config.toml
crop_scale_min = 1
translate = 0.12
encoder_activation = "hardswish"
encoder_depths = [2, 2, 2, 2]
encoder_kernel_size = 3
encoder_widths = [40, 64, 120, 208]
text_encoder_norm = "rmsnorm"
text_encoder_inner_norm = false
text_encoder_drop_path = 0.1
lr = 0.00089
beta1 = 0.95
precondition_frequency = 16
one_sided = false
batch_size = 128
lr_schedule = "wsd_sqrt"
Rows from block 4 of the image encoder of a small contrastive image-text model, named by matrix and row number. Rows with one number belong to one channel. Each number is 128 + 32 x the weight over its row's rms, rounded and kept within 0 to 255. All counts start at 0. After the name is the row's rms in percent of the matrix's.
After each channel's rows are labels from the 100 images, of 14976, where the channel reaches its highest value: "lies over" is the class under the peak. Only what is clearly more common there than usual is listed. The data: made-up waving flags.
# convs0: expand pointwise conv (encoder.blocks.4.convs.0.weight, 256x64x1x1), inputs 0-63
# convs1: depthwise 3x3 conv, stride 2 (encoder.blocks.4.convs.1.weight, 256x1x3x3, trained with AdamW), a 3x3 kernel
# convs2: project pointwise conv (encoder.blocks.4.convs.2.weight, 120x256x1x1, transposed), outputs 0-59

convs0.44 113 [160 177  86 160 136 105 151  97  60 137 173 168 157  78 155 129 157 137 101  89  86 151 138 161 114 159 140 153 182 143 111  97 123 139 145  93 113 172 154  71 165  99 115 152 162 143 108 107 164 109 155  89 165  98 154 130 114 153 184 198  89 106  91 124]
convs1.44 078 [ 97 109 130 164 197 141 117 136  88]
convs2.44 095 [135 117 185 123 129  62 129 152 157 135 223 104 128  81 146 141 132 140  93 128 149  45 167  82 150 170 148 134 171  91 124 114 120 113 113 141 173 142 124  90 140 161 124 129 147  92 116 128 175 175 153 121 138 205 132 125 184  67 120  52]
lies over: backdrop

convs0.211 097 [ 95 111  64 126 139 150 160  96  64 107 146 108 154 127 165 125 145 123 125 136  82 159 161 199 135 209 110 119  97 144 180 183  89 128  62 173 102 148 164 185  98 132 114  51 100 115 136 134 144 173 102 120 123 136 130 148 131 150 122 127 141 119 148 143]
convs1.211 089 [ 79  76 133  82 129 151  98 124 149]
convs2.211 109 [140 180  75 150  85 183 122  82 125 130 125  95 155  98 152 161 128  80 138  96 126  95 110 145 125 158  88 138  66 134 142 163  54 177 126 127 160 167  87 131 108 139  76 115 117 128 117 124  94 153 142  84  82 183 120  96  92  80 190  72]
lies over: emblem

convs0.125 095 [100 137 131 114 163 123  86 112 172 113 104 128 127 144 155 153 152 174 116 103 152 111 135  69 147 159  83 129  30 123 116 126  97 105 145  77 169  93 154 137  59 140 146 170  67 223 113 143 116 120 140 142 167 132  68 119 122 111 105 129 122 132 132 102]
convs1.125 083 [150 141 128 178 160 147 119 189 157]
convs2.125 112 [130 152 147 137 124 162 107 165 105 147 134 131 131  83 102 148 156 124 177 126 214 124 179 103 176 126 100 126  95 154 123 117 132 156 156 124 144 110 149 157 160  89 148 126 119 125  71 162 132 144 141 107 182 159 105 102 127 111  63  87]
lies over: flag; emblem

convs0.78 111 [159 166 162 151 106 102  81  97 160 122 101 129 162 104 106 183 151 136 125  95  85 146 152 166  76 123  78 151 121 115 132 131  98 128 183 137 147 124 125 127 119  65  85 116 172  98 153 108 176 147 187 132 164 156 151  93 126 110 147 144 165  64 199 175]
convs1.78 094 [ 94  93 125 112 162 150  75 167 152]
convs2.78 107 [165 105 115 179  91 129 146 142 122 117  99 103  94 193  87  91 148 112 115 109 112  87 121 152  97 156  88 183 121 127 116 145 132 115  57 125  72 128 143 124  94 162  68 159 165 136 146 131 130 117  74  77  91 100 117 120 129 160 156  96]
lies over: emblem

convs0.212 102 [116 170 165 146 147 164  89  67 155 131 171 140 119 126  59 127 113  94  97  79 150 136 124 136  84 160 107 121 143 154 136  96 109  93  99 200 108  99 160 145 191  68 123 145 152 135  83 160 136  98  84 154 152 134 115 104 141 134  88 157 133  54 105 164]
convs1.212 094 [148 151 126 170 193 129 162 158 142]
convs2.212 088 [138 111 160 162 137 108  25 108 104 125  82  69  99 162 144  86 134 113  80 177 110  98 177 115 105 154 147 177 124 118 159  99 146 121 110 194  67 132 141 135 152 154 171 150 100 179 146 124 138  97 103 143 132 119  84 175 157 171 134  63]
lies over: flag

convs0.171 099 [153  63  87 148 125 120  80 139 128 117 172  91 164 158 119 190  70 105  99  99  88 178 111 149 102 124 167 160 187 162  62 114 162 107 120 108  90 104 121 133 119 126 139  59 156 132 153 125 162  90 137 145 144 150 142 112  84 110  81 122 135 127 152 191]
convs1.171 088 [163 170 152 159 189 115 125 104 139]
convs2.171 100 [ 95 187 171  73 159 162 120 139 178  76 157  84 104 135 104  78  83 110 103 124  90 101 151 107 140 125 136 191 167 126  94 123 100 127  93 171 102 139  92 135  82 173 122  92  61 173  86  93 177 219 131 114 145 122 123  84 102 133 125 119]
lies over: flag

convs0.149 098 [116 177 191 116 122  99 126 189 115 109  65 104 124 123 151 100 168 104  89 119 131  90 125 103  80  97 102 105 123  77  94 151 110 116 169 125 186 105 141  72  73 154 125 173 122 174 121 167 116 138  81 109 145  96  51  84 128 155 106 110 133 126 147 154]
convs1.149 109 [167 131 134 136  69 108 171 132  84]
convs2.149 102 [142 113 130  55 116 147 115 105 123 173 109 133 224 140  87 152 140 150 121 133 121 141 124 177 143 110 174 154 103 104 106  95  76 197  80 118 110 125 123 107 214 134 114 135 196 116 110  97 167 142 160  78 111 127 136 163 177 116 156  80]
lies over: flag

convs0.9 089 [ 75 150 159 151  60  81 173 131 118 175  91 115  86 121 133 135 206 171 123 106 102 184  95 136 190 114 111 106 116 118  94 112 135  74  58 149 101 108 127 133 161 148  93 171 146 134 157 144  72 120 131 153 124 157 127 141  70 153 125 143 110 110 159 132]
convs1.9 095 [146 161  87 130 158  73 159 137  96]
convs2.9 117 [143 167 113 171 151 135 146 121  75 132 112 145 158 113 161 135 118  90 107 150 145 110 114 136  94 114  75 112 162 183 219 125 128 115 103 148 160 143 137 108 130  64  76 179  89  90 147 108 195 142 126 121  91 125 140 150  93  76 125 150]
lies over: flag

convs0.52 101 [ 67 124 147  98 140 132 128 112 166 117 143 175  87 100  81 206 166 141 186 134 118 168 100 142  71  99 126 162 184  95 184 144 146  93  96 164 110 125 153 157 146 117 108 187  96 109 169 163 138  84 136 149 149 137 137 147 138 101 108 165 105  99  72 120]
convs1.52 133 [165 170 189 160 162 141 132 124 127]
convs2.52 096 [194 132 163 163 175  94 122 140 114  99 163 110 172 109 116 124 141 116 167  94  63 113 115 161 104 157 127 168 105 144 117 191 149 168 151 169 112 139 118 122 184 141 170  74 137 105 136 138  93 122 119  77  97  88 116 159 208 114  97 127]
lies over: flag

convs0.126 092 [166 119  88 133 114 194  94  71 115 148 175  71 152 160 164 145 139  97 116  71 117  89 102 154 125 133  70 113 144 160 200 151  78 157  83 132 116 185 127 124 150 159 188 126 160 178 121 124 154 157 169 134 137 131 148 146 154 125 187 133 124 129 146 131]
convs1.126 086 [159  85  83 129 102  80 102 109 146]
convs2.126 096 [122 143 130 103 125 131  94 114  97  88 133 168 118 109  35 103 101  61 130 139 177 108 101 171 111 108  98  94 101 156 168  98 173 166  70 135 131 150 122 140 222 162 142 163 153 128  91 101  86 123 165 142  85 112 143  81 136 110 102 130]
lies over: flag

convs0.175 086 [ 76 163 187 109  37 133 129  77 134 127 150 158 150 196 111  90 136 143 139 169 100 128 134  98 167 114 142 124  95 112 145  81 108 150 120 164 109 153  58  60 166 141 116 120 172 133 109 128 124  95 158  96 160 126 103 121  74 161 156 120  99 153  95 125]
convs1.175 124 [123 150 176 141 193 155 114 148 155]
convs2.175 102 [ 64 104 109 147  64 122  93  63 146 129 137  94 159 136 149 155 116 125 113  86   5 140  46 164  95 136 126 134 137 123 123 166 126 130 167 116 130 115 129  89 162 123 159 104 156 128 115 164 126 116 147 132 120 154  86 135 116  65 129 136]
lies over: flag

convs0.173 111 [111 195  86 108 149 195 100 148 143 196 138 192 137 134 106 109 203 163 128 105 157 126 135 157 137 108  77 136  99 176 168  88 140 114 142 122 108 126 154 120 118 174 129  76 122 151  71  96 115 143 106 115 133 126  91 120 109 144  93 123 207 144 153 158]
convs1.173 083 [126 117  85 135 123 116 187 187 137]
convs2.173 095 [163 152 129  92 143 133 119 100  99 104 138 116 107  77 142 187 140 143 101 136 133 151 101 136 144 142 177 109 110 106 100  76 167 143 137 171 144 191  64 136 112 165 118  57 185 132 161 137 145 130 178  52 137 133 112 181  97 137 138 107]
lies over: backdrop